{
  "model": "CTC image transcriber",
  "dataset": "analogue clock faces",
  "train_examples": 195000,
  "image_size": 64,
  "crop_scale_min": 0.8,
  "horizontal_flip": false,
  "color_jitter": 0.1,
  "tokenizer": "char",
  "vocab_size": 15,
  "arch": "vit",
  "norm": "layernorm",
  "norm_position": "res_post",
  "activation": "swiglu",
  "head_dim": 16,
  "fused_qkv": false,
  "bias": "all",
  "qk_norm": false,
  "parallel_block": false,
  "moe": "soft",
  "num_experts": 16,
  "moe_every": 1,
  "expert_mlp_ratio": 0.25,
  "slots_per_expert": 1,
  "shared_expert": false,
  "patch_size": [4, 4],
  "conv_stem": false,
  "layers": 10,
  "width": 256,
  "positions": "rope",
  "optimizer": "adamw",
  "lr": 0.0012,
  "beta1": 0.9,
  "beta2": 0.98,
  "eps": 1e-06,
  "steps": 5900,
  "batch_size": 64,
  "epochs": 1.9,
  "lr_schedule": "wsd",
  "decay_fraction": 0.3,
  "final_lr_fraction": 0.1,
  "warmup_steps": 170,
  "weight_decay": 0.1
}
Rows from block 4, named by matrix and row number. Rows with one number belong to one attention dimension. Each number is 500 + 50 x the weight over its row's rms, rounded and kept within 0 to 999. All counts start at 0. Numbers have three digits each. After the name is the row's rms in percent of the matrix's.
# q: attention query (model.blocks.4.attn.q.weight, 256x256), inputs 192-255
# k: attention key (model.blocks.4.attn.k.weight, 256x256), inputs 192-255
q.36 087:549493565453422571476509540484474501499455574487465548466586506538535524376480471485502534496434445469484576411546509535493451474527472494557433438586543496529422432513554517523504524400553438
q.37 085:487599481450530513477481456492483487490544583472525530598426601504455444528532463502513543465478445587456484480492561485427523472474548564426402424480438534489538544497467490441461596529422564
q.38 117:477506540416570512524499508541520522425533468529542436447511357557500599530459510498436515494542532465486477417480484540449412557462448426514462475539559488601440563502489532558602476497554558
q.39 092:478526524487538495523495485493422555360466492508562486449487454528490590561454526470432495484543536492484493500461476516482414508551499457516428531506542500520492497487466571555616407538551518
q.40 098:511451532556479541364619496520460460486503531563575500508491586496546536478430506504598501511453386539469576545437426523470467495444439559517482505439556474545494561432548589489458515529501474
q.41 112:535440517504555449504513526543575454549505435525512512472498491446440531574558548530494425443506522547594498564501456467456483477426476485485579515443478463482609565466547474545451575490432444
q.42 090:503408510452438483478498510457547510510505458456493495480509537486480426506513485538585507521415410445512564459503478401492555449481413574463541429534436535481569501542555490430485527496422446
q.43 092:422492573436485537446463544503479534407524472456456466389492428462524516476432426439464523521436455528449468467485505541490504466529490458524457452550540506573388440538474558481579414481503536
q.44 120:474539436493502546555421449463473531497501577492399503533579436503563431428571456421516554482548536470451483446589551558545542488592535492463490442557504503483488451558425501527531479457575519
q.45 096:505511462536431504493453441434487527485502526488544499498576478466589462519494460441570573528572492398466500495492519482535577472571494592504429528554460498480534570536423517519541521429510520
q.46 082:438517490458553491544490477497464566443488537450539467432431451571493505538449511446435504468505511513473459533448477528514486481526522403527427494505534449527471485511556550571616404483538508
q.47 119:556548452566423514528505496482558527615515549476432532619450601462436428509489479520540517522474488520540551523530530448551569463548582606503526532431446518438554442512479482454397571516412441
q.48 086:576477551439381512539521501524534528431513515477511516419482443466447478490502545576496485469459386450445461536461512459430572410523452563449528434525450516440483486464549394432478553513460456
q.49 109:493500411558528529460445469400499599542497511506417466519550478547524423564493460495507507492602572468507504407563530480542526551554499514541486550507436494455544527552413484512557502464614514
q.50 084:441573436488557539505499532452516492599502443455418513473466610475522439555481490564538488418498525459580545549620545471482588508495500520499525538389422540435594528566512439404459595511506421
q.51 077:500485530447512499598474538485526441455482496534450514437479639494495500498500465506498481382424512472543540614627545493411581482517483505510506499409524544453560499522528534451466556527521417
q.52 119:487520563505534389530542504573509496494494446546571492485446488506488565556521593554434440500456452469587501510485440473444480497445449439491578489445547422540480553466596499554554488595465448
q.53 098:513497407466436544536497430412516569551467552477498534504537473495575442539470451477498546445541386536439497456557584451574565546566433524600492457479510528427608511536483535450422527461565457
q.54 100:524403470496529496566560489519599496548526482421575563461454503414491523487534552543501499515449415482587478528424469421456453474439465502460581495538482461520534510423538439512501512576417445
q.55 088:450426475494545485468440533454421582495456502528519479502534499519537458574505493532423476562573565528455495423480477575591498555579550447547449555505536513536466525503407583573590420498606555
q.56 093:521495452580433517558522427510514493549486497402461472566466468399508504578536561520564522573513558569429373485463589407542526471465473559448489442588386472503545482516535434385488479523446585
q.57 114:445535574451558497445494491483506497456464443531495450354489459498531563507529490516420520431504466518496449407501544534426480537475447429512468507536603523535468556456507562536590504533537480
q.58 083:475523543524525464441495478542449457488545469472639477472474461493437525531503606537481500554488503487537474497362417529513453485463499443514531570501511474570493545393497476533506439517525539
q.59 075:460440449524466504470479485537480478512484547433567519529548381464562440471486534512546500589522375497475419463501446493539507447540510486588464472517465509559505530490478514580533424499506538
q.60 108:462568423497494610565420478489460573492525556517459546468545531504512442486411458433539540463513470476445563488500602514574573516561528507590453444440512515444498419559475489438451484479478500
q.61 137:477452441480468568508418459480408515492481584518470539491530487538595431399475398441603537437568506471460529443549574514517535474553480517592416435521523571409537515530460515540508549434580511
q.62 086:509570463599536509451442497521432534523505534533472556536552476468537520508569491512506488563590496471481508432433507482589506544516536509463473531495450508476495456472401474462509503453541599
q.63 069:486490468475503486499475531501579493516405465599461474477435632568455426502508504488533508474471546480515599616578575522388561496503460506510523522445431452475539501514554513495463499488528444
q.64 086:537596557417488596487428493455456584405551508470474469492508571508454557491427493450450522480468526476434530443462558508484521534498664558540445502470527530517428450455414554537510501468509570
q.65 092:550467563463535462543577499490520410464511426495527501530474445466453565550517539414433504448375487506571478537448498467478429483488469405513486505502522477572500492479572496531538448524535505
q.66 085:509522616473426489517542528560450545417505536479496504519499459569528492445528512513511513505587583473483512459463479519508383475516501444556478507542529536473418484467449569550545458467543509
q.67 158:476479540544546405489592573539571447551540448499513518531442535498426524487581571556467468530506523490573454556451421478448441426442493455469592624479506404517506514456564510517472531548441436
q.68 116:536401588473506421456600540546578490483477420478509428467447448523493522557547555510486507508484490458488464503504439465475428446477426444478565606521465500511466507483554542612539469558496439
q.69 136:575505402558463501510466363433563557547491577480442530537532555471584426481530497538573508504488420364491567557581526468522595477534498550550517445520411460402590472492517390443435548527463488
q.70 100:452441489531575516384551561529519502518541490543493422464419517542527579508480580480471485486510533490553481552457414424477451517448431468550555627491567468559518483464505569605522502512518467
q.71 089:448482565562518441468645567582545395457527479514569510534438542508453575533567545551529478490536546510506522644466369511436379444411485515502524605475559455513437556450531481511454484572433516
q.72 080:539461506516520549523565465501507584545562576569441488510458561520355508592436541538493420526533526623550568552484519520441503465489617544488493516405517527432545518482461555475382514485457536
q.73 086:538563596509458478541519535525521558453414449508495491452464446464556578531516532448416494496433513587440440446510489494462427490481528402553515514624492445556478528568597511536476421547530482
q.74 092:470556541465522549488517535539398495397543526453499412482491480506590579496481412419460486535564534498459493428469494592514441581547493490473392469486592540516423526493451529525594483449510580
q.75 073:509510524571478462508597562574481482477547462426486538561414527572479539514507511508534559520587602468447524614436468483495417491437514531492521616487485456482414494493537524513470468514400490
q.76 083:392554510523573542633457472521501393501434554566476470471498582541551488412434457488473479505401499509522468435591504525450491547569568516536498478435523481435520474483482510473472549492449482
q.77 095:572448508423474511533503524473525574538350491483577485455620426392546459386581472535452541565511433499472336467482526478557501481545424443484491514570505471497475530604549416528522506517578541
q.78 094:501404435497595484531442451458574561648440399474475514531595470414495435518539498514589557502445431449513484537519531489600625485521483557527523417536447456468552523506497417436523556509454453
q.79 142:473469519504527447437579554604569397528550437556517531470440561474482543514567577574501423474526489445516490540485363477423450458434491481480585570431519435499539508357551502558468532581462453
q.80 110:590547455529399492523494425497505509501459545467476550549472538472466437445478411538546508526440472538454523559491575513462527466491485554475508372480472485479499496556546479423409505476479496
q.81 160:529501454519439580442459437405435543507458570456440496478534477533587444491483444445533599496472476423422538463554555505585547495571493538568450471525460573431518426529456498480476520425536553
q.82 093:584569479453431492526452454458493534522451487468437511386542460514555471495428389496474584512407450437468560556550521526513485512524448554584515420498521505512503511548482528404458487525592512
q.83 081:516534434585431517563536485394471531536408555508488513474597523462571453447479453462505574481430452530467441521541547528547590522518442593473425432571540542486524549472589524427444567453508537
q.84 085:471493522483508453527602584525500373532537462613554506512428596518498494451441536547437443539497561545542511545506439503380413496506469537433437511444513469546526522402532556490492506550410522
q.85 114:511413522499488438496499535545548419577412473458506498528448470401451476454578547580452510487468478499497428494483432406454527463424483468407529475479476427513521540493579425533467524545395468
q.86 080:477557555438524567468504632467497509476576422581487480495517470516490578572485592521535471486547529535548532523508472587551489475525537498552454528462552538540515459478447513567533463453471516
q.87 076:461517585512458535451464567432451461419542570514513537562474491464483484473527466510516544484523502488439417436517478445550460460538488468486369502571521587486472482480514460539546484491494486
q.88 093:419427583468514466446529601511493434452467481578531485486502467472518542474513524496410495489452480563512400423433454493481411534528407443452487595582548466555479485467525450623534496479575505
q.89 103:484417505506475462471485506463562483570438511487477575518484488469517503418539420501509541493382467545504458491484487436508502428538370495503593496541466536434551444572552454450477503562485415
q.90 098:454414558518581408406528523525556458531502488546502454540467552549524520569485543506473434500516436567613457498464456466468481534455449435494522570460481444510602508529483524567488500568525384
q.91 097:504477501561532385524513483552527501534483518517538488434469544556515553518490587527496444466473533509562537560483490516398536511472475506500588524375505468499565546451495505497411556592520421
q.92 093:500525493546383464395522465493513495492508498480446538472410538459443461498538426516550594454456433465410514525455526456543500490497420558472442481551526581525465475483525505427526459481403507
q.93 097:489524491578480416527492532532546582555571540485403627541452566485428457541494475552554527516423476430511509540537551508494596469496546589488558529447493519415544496515467470484443556512432476
q.94 079:458520489539528442534580507533497492463477416483417483630485431463481433484578470388502500575539580481480551555461441513518528447474539520469449584527412464474391475561452466552477474530551488
q.95 093:499544520447497649501424534400498561439497551518405511525555461475498520557490443435529531434563493478452502466511507505532531515526524523511396461547519535472501432536473566500583484429475530
q.96 113:506456500431496415499556547547596434562501465476538499469454476417464559451574562591429471465446502534511440504443472441469501445447467462439595514542525436532508460452610485528474512629456431
q.97 092:533494527498486449507576473541613470536527509417526444419472469443531513420596513559407509528473540529457408505512447464457438368518453478451480500535491487440581478504636504548407492585464461
q.98 114:455500551408536502505551536549502470391545460515476410424410486554471600516395491472412460492507589484471524472517507532450495542498490452532492508508571551501469481512529598566550445527504523
q.99 083:562606495451473432561468444563569494415470452484483496439493480555469500569575591507458477402405555448502417455602530524509475444396507452472538457609498492435455463519617512506443477527495460
q.100 108:496451568475540482553561554512576477486452411475591463529452482496378551564497603529430400569464521519554462521456453469433439511426480407472551534492442449496473558542573530527546435542473520
q.101 086:509529551429485546569589497519472528393466483518471488440515528604503541468344559573457506545447555468459571509571510584456408554472441499480494489515508491500337495540491500501547440472548542
q.102 113:518501454539474571474516486434473501563523565459512571563519552500570462488474394469582498609515482446499590491526508482550562484589521601496474482421453570479568488534458449465473541425482547
q.103 105:533545484453522408520460482499544465475470447551496517448483475529426544528536578515453476442428542501556396501539471480423458456416456430462568524569528453502510546490547492511474505625469410
q.104 077:493421468485505436582517415436559507577489474513496499521473507508497511546469510556478439489514485477651467489511457410465530428519542540491494506411444407481527570465556486571546517603464477
q.105 099:524404456406448494564450485448515421503487551378445493453489442512609454390518437407549556412488551507457502425498569457542529484558511467541490426596512479433458491447482479454433488475520486
q.106 092:532478482503563388562474484521566451466474469477509488454432449559473534567543625562484450450423536478521438532553488468441475480392489454424582464561470449428456540445553423514437555568519452
q.107 093:496494421592510471561491457472610489544492468463516586548523489444484506501549541549519504510471492437574415546514477437475542495521465533458582504559494467495553503425565374474426519516462418
q.108 111:438531512508532469528508500555524521556511462522573484523463554495441516452547597605461435560492523470586435459445377480452430534428493434463545492459516399547496510426555530556499548607495492
q.109 084:544574370504489564617469452484503515495503578466494512504527525525516483501430473477437518543482498473553522547540597400557503535566434504558463449424486443455560386448571476395474520512500484
q.110 081:559526505485506441474473567528551453513518463597554586502445551561468524506455536592570515447386483554584570559566516471499460431455503609471615515477467484471525480484609450486445521621459405
q.111 073:454435592453465562518557534478434556487476557512478471528551562454574471470472408402508563571576467595462525500417466487493497545569454454557397465473458521533528521604443582483531474421537550
q.112 108:483524446518444520460390438446468623509481576438477454547533434487586448472435447481518556499522481427416507490481583517567592509567473519550445440542515564490516407607412477447520471449492524
q.113 102:576587447534479463578427507461576496557371512487458475493528399482502483472493506466491518480367474527482502505530528449487602474524432557500553469543451483420477433567563427460494528570468455
q.114 074:519574491552563454513564525533495564543542515526396552439492593534433510462513484470569484524386476522546583543503519563468525503457514547485563489489504490507497466546534515418496576420458499
q.115 098:502576490550559486397455515488569489578516444512518500442468576522404540518560555532501404460541591542585597476536490500496531485489470570463569557485480510475521469468463483493405562501445468
q.116 089:436494544504502476490530614512508397587458422486563528545489550415561542437592560476550470578485496528499340514389411504506427594505471426500491549521446480552444543444524479421476537550442445
q.117 121:460519490442528585416414519457451556459549524543446491494535493566529493469471479444523523462592565509507565433508584556535516512536556480495460522517561587508505441493445561568569465427600551
q.118 094:532477424482446612407504457461452589494447496492569497418602496555615515478517502513547520483510415348441453451550496497593455508503433527524506497604460482478506548519478502493456476476531485
q.119 086:518419496503411499628494531568449481443398552423533475523563436435554506434500498462528529562502462454371431487459488538488484444517574475533457480502470526554427547450520498497546426528529487
q.120 081:561561490500496528516510443588538543515567562502574448509514552593544545505394516559511441484476407408481592472583486455498569445529418570569414553449535559473548523422474546587465505436499506
q.121 117:527571401562459560517428422485442573496518589483456552565537556559464453520474421506527568504557484450471516522543564535574539507573603568575427534507450579468548510515431455473496535464523526
q.122 111:505521480554617442409507519573528526566545471591573539505461542528427540525545557523485437486525562510563537476518501489523500486492483540452580575451488483512565545438501506561463608502478525
q.123 106:521522519577565468503517519530576502600496452532516528530409577539396468524570558511491440454497587485564543484534426484483509528442499536473578516430487398503521479468461530524408603595466462
q.124 099:461480582444449519405557561565438535372497532507565477549486489575492534520379432534430503522476458564484495553505482540496403469501544508545452511458545549563511587533441594539590411483494504
q.125 120:539461490525518443511569489509558451551549475488497569549490489452492528540547564533584492529512475444537532578461438408506549504445528510485550498514489439431545551431582360479445566543441444
q.126 111:423556502539529468465567516546543440616573443575488514491393578545423488497555536501517479442539546495598562523505457472482477511424503571474565572498509434479537473440473512516440627540466456
q.127 106:495419494475489578458492439370472493547505510486454513451576475485615414466527454481564573466574477450456502440476511492553536545547469499601408490547486518431496535548498494507514555466509540
q.128 118:416465461520615528430497596492457529510506466568551492514552565487515493467454506445513428489508530482560506451466464571505465556522526478560526544415585516548551543460402585526506489419580492
q.129 102:459427534422617565535486577436477525498615460529466487459570522538492557539491490425505491454575580520537467445504535542524496568562510465547454548502500536503518471506456557588497498480530462
q.130 082:527604454475500491558520474437501551492564476417411495447490462526535455591450470444525566501582609498545621470599525465542545470505522555464460449484405506426499494574471506513460515439478520
k.36 119:597550480472403528493515411489503569548446581443501562559534495495534485465546463471534597541421491489445535549514500488499529412540519542513496418537419520454452427539532425417401513510476532
k.37 076:487526458563463512554508528520479449533467556452432540442553444472525534509553459494509555519500497536405530558539553465513520449525478522503491486596472557448570456557562448515503548462501486
k.38 104:491496437577493533424487481473475489545451532480493604521531545394530425538534491511552474520546522451442479536475523522510481482521496575479481504512461531427522505512529458453394543405510546
k.39 118:428484469535554485486413518394447524532468528537506574498595523474528392484493461503572503486572517522533510497493542556502536507542504575499501532439481535387496474553494493443458562510523455
k.40 095:534512535472458553402571493547513491447468531489538485427453498520547585470504499415545508473433466526451521497419533471489431441467439403601476502550572536550499469446548510494552442427541466
k.41 085:509446476500494450499571519490600538544562452574538474526495471524460461589453624551470407563545468485600576560479429396539477455432406520495500572484474485488451537484577480541555482523495480
k.42 100:494542550442425501509582520590495485433514461562530468442421455429477553513439540510510506479477380443475422505487386433477459427457475510507548434509542520559541582394522500528519442514469458
k.43 088:536450444489510483426538505399509593527579456522556523509573582419617447425485446512536502557505426447512482474560466504570511458519542578483556510520493476461580507455460458423449491545526459
k.44 080:538611545477529505470509447546456463499444487543573416472484461482540477514474499487543497475435516513443473481457499545481425531452500467535421572543545527615470560499548541557443440479526476
k.45 099:554555481512502505471542428455396546425439549536586462508534498558556515528414539481460549474478452437450534551548428509532427577462452532532472545499571534566456537478492542451497393483556547
k.46 121:440419444543592503498442500417518484603462489519535597497605575440546429452533435479558548459534531522538468484517530526560558544557456529535496528470479481422560450541514473467457548539510434
k.47 123:484464570434530444568561541557533475466499405514515371443480441566496578429474554515430503468473476524518509456511471505475480521437445388552535483497549463581480510487517538523626454565524485
k.48 083:536646564430502484444557533498460497443508460489508536444489540535494551486502500531554469540411399404543548515459477462504469517469560470480594581429610440553490527416568500513503518486469492
k.49 115:495460530431487530432445471455514563537489505414439446453522385518508503495498440428480573507540570532444558419506567542512547468530404464522471461568482559441487426578515528476562488454545472
k.50 088:526492475489494539470408466432449495503537528343463538487637462498539459442550442485524526591547469552453487382558569562547520515564560535520451471561507427500485483519464514454460579482551583
k.51 070:577558407540496466439552486429453442465414446364590564520556576516560460472578490525511455547484543416519428525521437513521456558510588520467614517413468389464511497473503507561484531470495442
k.52 075:536561448547436537488459482484500455554485480389474560626481588531501453396437509503618439480434549518560552502440462538507532446453571559471520463418486456516469414452482518393463534529432500
k.53 121:515479441470433570542458445464499486493539603423414471480517455461503479496514446470548531462502528536430521511576566528513582486543485532533390366585445554441471448546485467413415507472484546
k.54 098:516509433517420620567500414510450546468455594515533508499556409571612439439442400443512547491495451527387551541603500448535522487519485565476441455587484535493533472506496438510443465465589531
k.55 088:459510606417513519485489604614492453468534469570503520377477507481458578495449478499448507369501487539460486398431584563451446538508494448500469490481599526519516484434498538549572528489515510
k.56 081:436495537348565491532496567458570510492517449496508442467553522543551516439499545476488482475481561467504515480474539516495423572445475519532490540555549480492403499495513505532596463486582514
k.57 119:501532397490449554511474446484470509533518580414439557567537500492491473464505474513598539560584487477386436446477526554528601503558562523508415467532447520466472463527489420435498571468503635
k.58 084:502489500509418449533526471581612464504494600545447545480437514453517458526412446610486459442443455570469500532503476423430490397482441510512484404472472519535531540469563493481502481545505470
k.59 087:450442552423405574535484526567553482476472534579469513366535442495536498511433402509467518427486412609411432450583513499409483434500451448512447373546488561462487557481528474489526466518552488
k.60 130:464507524480502487497547547541461454437471440572605480453456573573489578491414559549479420520437488521552473452449412494434425521402468461517556512417545460566519575436495560562542509542498482
k.61 104:451466542438528475547532578515512482421508456537443427383443467590507503510433486471456542393531557603495547503501501522457488522455456429570498482517523523526465473508435586532554431528519438
k.62 091:522514494472398488529474511593465493506508577447489518498446455521549504474534494506558561496395436412450538550416512493541484426473443538513491445553452554477488417525566472482490468532461500
k.63 087:490499489529580495455592509484486471507439360464592489538522577535534473527532556491537443541465491486546455480538436459465446525476518465468558585436500420548511570476524533485490484527477444
k.64 088:431472482475599514470426506496514562461468445533514419432541450573548518519494543442466491476623517499458445433472500493479545523572517436559521561539540471547519518478396497599582480492567525
k.65 098:491564489469427557519500373488453552418515535485537445528499418552559548510465519485457545537473486517477493469510529535573520567540430509516445483574467556542472535512504502461511426460542600
k.66 108:554530466484460580471415547440477533519554600515378534531522553524522486464472422429534537432475518545495569468564543523520517504594559526566465467466489571443500412512424518444516554459474458
k.67 135:581506399543499515423437426448558542570527626459444593577507585486447414452535497519569499528497424453554530505544535509505560409539542602499482509423494493449540489499459480477437593473474469
k.68 080:495480567504379446510468418541448536531529554425590544559395400451438532371504533525631481527497527433490443487490473521511527411436476546466562396563489504450486516498500499479523506567452512
k.69 118:578515495485490457509506465490543538572576581411407584526403505472450478471571497499493519498471473488499529559550538462489588391488546516492554465525479510389555436506568427468386545535426438
k.70 105:580487480581499471496505523469568471573520548464442585538452524423442482505540491539497527464457501525590397523483482446526513380519551506501579502397428441447510535506534459490514555590439361
k.71 110:564502454596503547424428519422544506545498590505492553558539553473458398422543466495608504501495416454507489451524548474573531452537556602504541497448488535433570456476499517495468639505458409
k.72 069:479421440582522477523545415515540466546480386455419461512504488568478482556488531540493509522609528543474499454469461467573512608516502493468569604493604463535452489596504476468526436610467520
k.73 083:448446476522503536556534496472398483459573506527587522634490531443515457495446478475516440542522535456511530516489458512522479579552567517449521564485465475512463478406415543510466383479508557
k.74 074:496380545560528564472531535544489431450367470509560493508515455467458527427579532543453532558522471596464363459529465445398472480428404480457565490527499489461510541425564449510488565526499401
k.75 108:531506433550492607402422444433459546528468587497492541550572560532492435461491463446491527473520428518549536419574568478500575484586504586525467512428545556464534472548419552510525558485520456
k.76 120:448460538471452529435547547499417508423480478477558471465519450520565537484488431432499533457469519495468508453485547545516449560532432486517432495545529597580468531539491595538530447459602549
k.77 097:384442423468552520450422575459453560511494483580449430451492473571529463554447471422475565435575557425453530430519543553511526635594568508531470556527550498580423434616405546474532495457535562
k.78 081:536514542427487494473599483546507468510573555469491498453498570519493543450461456470440435427452435530512558556441522477401483461566488577607498535537584539524460480479512530486486463453418438
k.79 127:572474414569454466422458494437531546612469563485490588525546550469507406444563471522573531530462422421515493486533515476564581395509544539500515521476419484411519429526497431489458554514477429
k.80 115:423523495452514552496401488448471522498469537480437440499607465524519476433504478402510519445501577518463484408471581543534511507607504516528440525561516568473510427560427525493502517433557526
k.81 156:463491569444517440561579550574548446451481459526581492407439494506442578530505534519424436491419483595544453514454446495420398573449489433488560492483568427601476508464572582520529474556432471
k.82 099:485674531491561551537465566560466544470602499492442458462493545611485525522386506450482479430468558514471580443498562609528528515539566495491442484497530551519416411542470583482537493430460576
k.83 084:506528495502556520547529475553491415450584543455423467459483450581429462618432550432486536480570631545511530480528541558530502452533596486544487571451514540440489541495500553471528525375461572
k.84 095:465511494507439562493509422479449493491536509394433416538519434507478411503459436428540575426536572432428517489518574567559540432559598526523361466559512553465482455532434472499520513416480536
k.85 084:481572477511447485497450505472416466510545509508444529509546529505512392503504371508545524530508588455491557440522550607529553425567650642535499483474475552495577507536446525425477581473447489
k.86 076:566487527542481518408458546525491560509450490545405491579544539493500526470482434537452455601522535531419573464467561519482525463508541551458516540473450494423577462609512498476449537510558419
k.87 092:473448403536482471490511529494531486538552494552435493530510484510466437514518529533483474496623531534519473451528536550530576471517536528492455543481470486441565526553435480488496648536414559
k.88 079:529498459408438478613485474478572506464496468388431491562543472455472501463483472436535568441509511519533579463497564500495539481526567558454439443565433578423531452645534505468511564545480482
k.89 095:557542478460457562485477537465517549554535505426378499518611447466518412451494453451499546482556588542445521389559589568540580425596589538517437546524534562414522443568463461502490555429509478
k.90 085:501541484492487515494457488496455520442496515469505497460437393588539568504500488471478571444423467452454546481481558530541469586520443442511471383583513586563481444499517488490501458491554495
k.91 111:482506562459518520558563523468467473441458493482601471423392492556546608528436492433411497432430468482517521500476502492468442570465496448516500528528537531616453516482524544492512379467505535
k.92 082:464549471523493510386538557492504513591578515631508585493475610498512496565489490538481398525522448514531561597518498456445451415457500569561533518468565475544599490469534493539446553508502511
k.93 099:476487428446538498448434526475521544603493540377458510543522483483536419500496510455528532532544554561518498411488594486545596531624495574470461497479443566440499419617445537511532462436512508
k.94 088:510524566438488486507541505539450458465428541524517545493550564470448538411480514561559519548415387462453503613523480560501496498481487469618551392472539430581518515452540477447515411477500481
k.95 108:507487415527530554482431468537489524604544494549426516620579540472445458487552477508546470548643588508518517547505528543479530453549571585532527503444445429400572463519465458494469561486534495
k.96 083:513555518558508523475524492574494597424509612481481463583489481560459586533410461491481552637537551456490569448500574524512549554517439553548415453477518564531509549571452588542549445462451535
k.97 091:478499451564527433526484499540562465588491543543490603515510536470471388513549543552586480514516488435560550550490519505479512443492483564484521497437487471450457552423493471426426582553418483
k.98 083:544450413513504435466459531447578467593461490472488535547454514523461426426591558540499507546588493537580488509538419446525532413510454565465531513433443485396497431518452475510452504557450462
k.99 099:526498474512489462477486511488621475591494484489383581570438585510421424444580501529474524476530618562533518550575456406515552406524509488449538610539411512432556427534519477537395507531488454
k.100 127:471479472475540534526469481488439471468467529538486428456538506556584535515443460404423581419501585491474487369533530518555476563545478413539471476539522532510488415526476563525542460482535545
k.101 074:487508412415510471547502453440505523527512524484507466552475606526506447549553515517387514392569469439586539491639509453517516514556534493546482512461539523442542459492451565559471449527496436
k.102 103:450473588463496523461507541563446440390536468490548394430569385536571664547432504507521507478416401512446456510424523503486452586508511448545487432549556505634378519434526490471633461511509442
k.103 100:508540437538478485520419475511528504569442490497377608583486572501464404460589499497503467511536580477532513494612458486550557498519563517412503586488409485407558459522517463511402536486512519
k.104 123:553459474499495427580547501532589457525478465485477570550432575464490481432583555553527452531464541423527496603487448445454583468456492506433548513495432456452557518475555392467412595555479424
k.105 081:522395460468514531458478518450481486469480507488437437480504473506562488499492485508622543446566663429512526457484530499480571489583536386503471566485551519465546468510434513500606494414467518
k.106 136:564510457514465441472488506537568475561414485457426586515431571438467399438606499510499520509491548564508529555592492459459543384500523524424557560538447528452564501507564416499430545555471416
k.107 071:553586522521456560473413407483418474529400535474444547506548600546497531519468435513586504427440513456442459557488555496513530555558568431542527496599467496494430571481566454423513535463590490
k.108 094:472543539408480582375502527534457519531522537533459439408601473574585572511498476540504534521477414447497479472519514542537460503464476494633476473443503545486500535415444521482554483400580505
k.109 087:455450486402566489561454536426528571511535443494330499545437570517405489504504483477479502495565606526528545481547507480468577488558464517499561531473506585464498457505409499513564494466495481
k.110 102:618542494572411488525437456542505458490378582478534604517553509457553482407489459569562531507451458451471476568618527473518531410480520559455473476571410492428502504513586426396481522549412457
k.111 082:495476514450562549522509549504520549515592499480517427442567405450504525574494559477494460475532478545527511424449497546492504503456500484597478439427577456585527544447411567533497492513485489
k.112 059:538546469573540521484547470462534601469547576451457435550593516621427473493487614555529493561490523429502573476477428515575560530477454579520570467446520449510496439467525433473488525465428531
k.113 138:480537460497441566491491427464417566471486574483454483494546498565538462495463458476511525545526531453436570474497522598539531551543549587524397453494500548488395473530441526466478488440523573
k.114 093:507478530484454575445559464388448446449495467456548515522495455500574511414488511487550564506521515420422413456412456528525484569497499475540471507565540503502505554399481547496505431427488530
k.115 089:424537573397505592510531521434402465410514479541548493426491507523500583481456486448471506496509516469455493494466496537476449564471500477524500523528567511585453529454431573579572413411540501
k.116 078:445415520504541458455478569510537473559558396495542480495453475523496568556530545506521435438534492511544501570453455433468444513427437493476516583509508493536541516458513500624463480540520499
k.117 111:502462544515560466494543526531578527513497472519540479527408524463430520594535593588401443526506458502563386468497476472481449475416475439483543570479507454540586565404578494629487454541496475
k.118 088:546562427534480467496529507530519496521410517475466510501513507479530485428489478418517484513392485461418600529522524514539517467489419491523513408517419571499437492616552458415491411453472462
k.119 081:556457415449510498415490469454562585563541518553453526448587541444491386490462540557445462560524385511513492457526554414543562374506465584502531509511441470452590537512520427458493533508552482
k.120 123:587500463498382537517512438485510526538439560388526522476486474440567422390584401449572601471462433453397540554535557517545567472572486521564465428538432575458493489500544461424417507518491456
k.121 073:496477550519519555448526435486551531410466549427505460489522442551561486526549571517440560510515502473436522486422450558566481591473541469474506423612471553526467438526556480584538423492510496
k.122 094:506479546522596478510428491490430516390524474557463509488507501590444591605459566498419471495600533581556540535556503517487476529498445465479474534423566532561477591449429501601634447512560545
k.123 092:464496545442557481533540535455450531392585469549578454515525526618480538611405532497472454466540456485589572519469509503455469574528515459512509571420551469541510522458455578607604488515526506
k.124 106:505410552485544477481540595516604407521512387494586476519517480466455522599550561482463461493503501540587402540450513436504468499495503470486546554523515446515568518498561484516503539572503454
k.125 119:435511521516588480479438525485478515492571459527523469546465552578460535602428546589448418544566537484622527480439453530439459545480509501495509528453518488520476523501458546627609458543469561
k.126 103:439554561458547451526498511532509463436487407537512478488478560556466515642413533526475404438508516497577524508551498526488441579455520497523504604410505467553541533465437575531550490478532523
k.127 097:575586441521467423523538519532535561532434526519436461519467511505562505442548427435531545451357480451434599526584543479534518447500490572512576421509469565466435435588541539422432496469480438
k.128 117:528540434561444518493515449509469555522517576436483618603535465453468450496536520500572526576553486431470520544433523499574524442493571542428524508475449463466534524510542415532521496490497567
k.129 109:436456487494524561539400517446478514496541502434430491474510485552540462500451466402523523450584582514466549441453559519479513485530545492567439558495510553482523450531436586543581432394588500
k.130 085:450452496482491592550400537478490512437503423460518440504453483499526559548419450488472516466510577587422513520435587512479433555552545423548505587449523586545455419520480573482590420452597555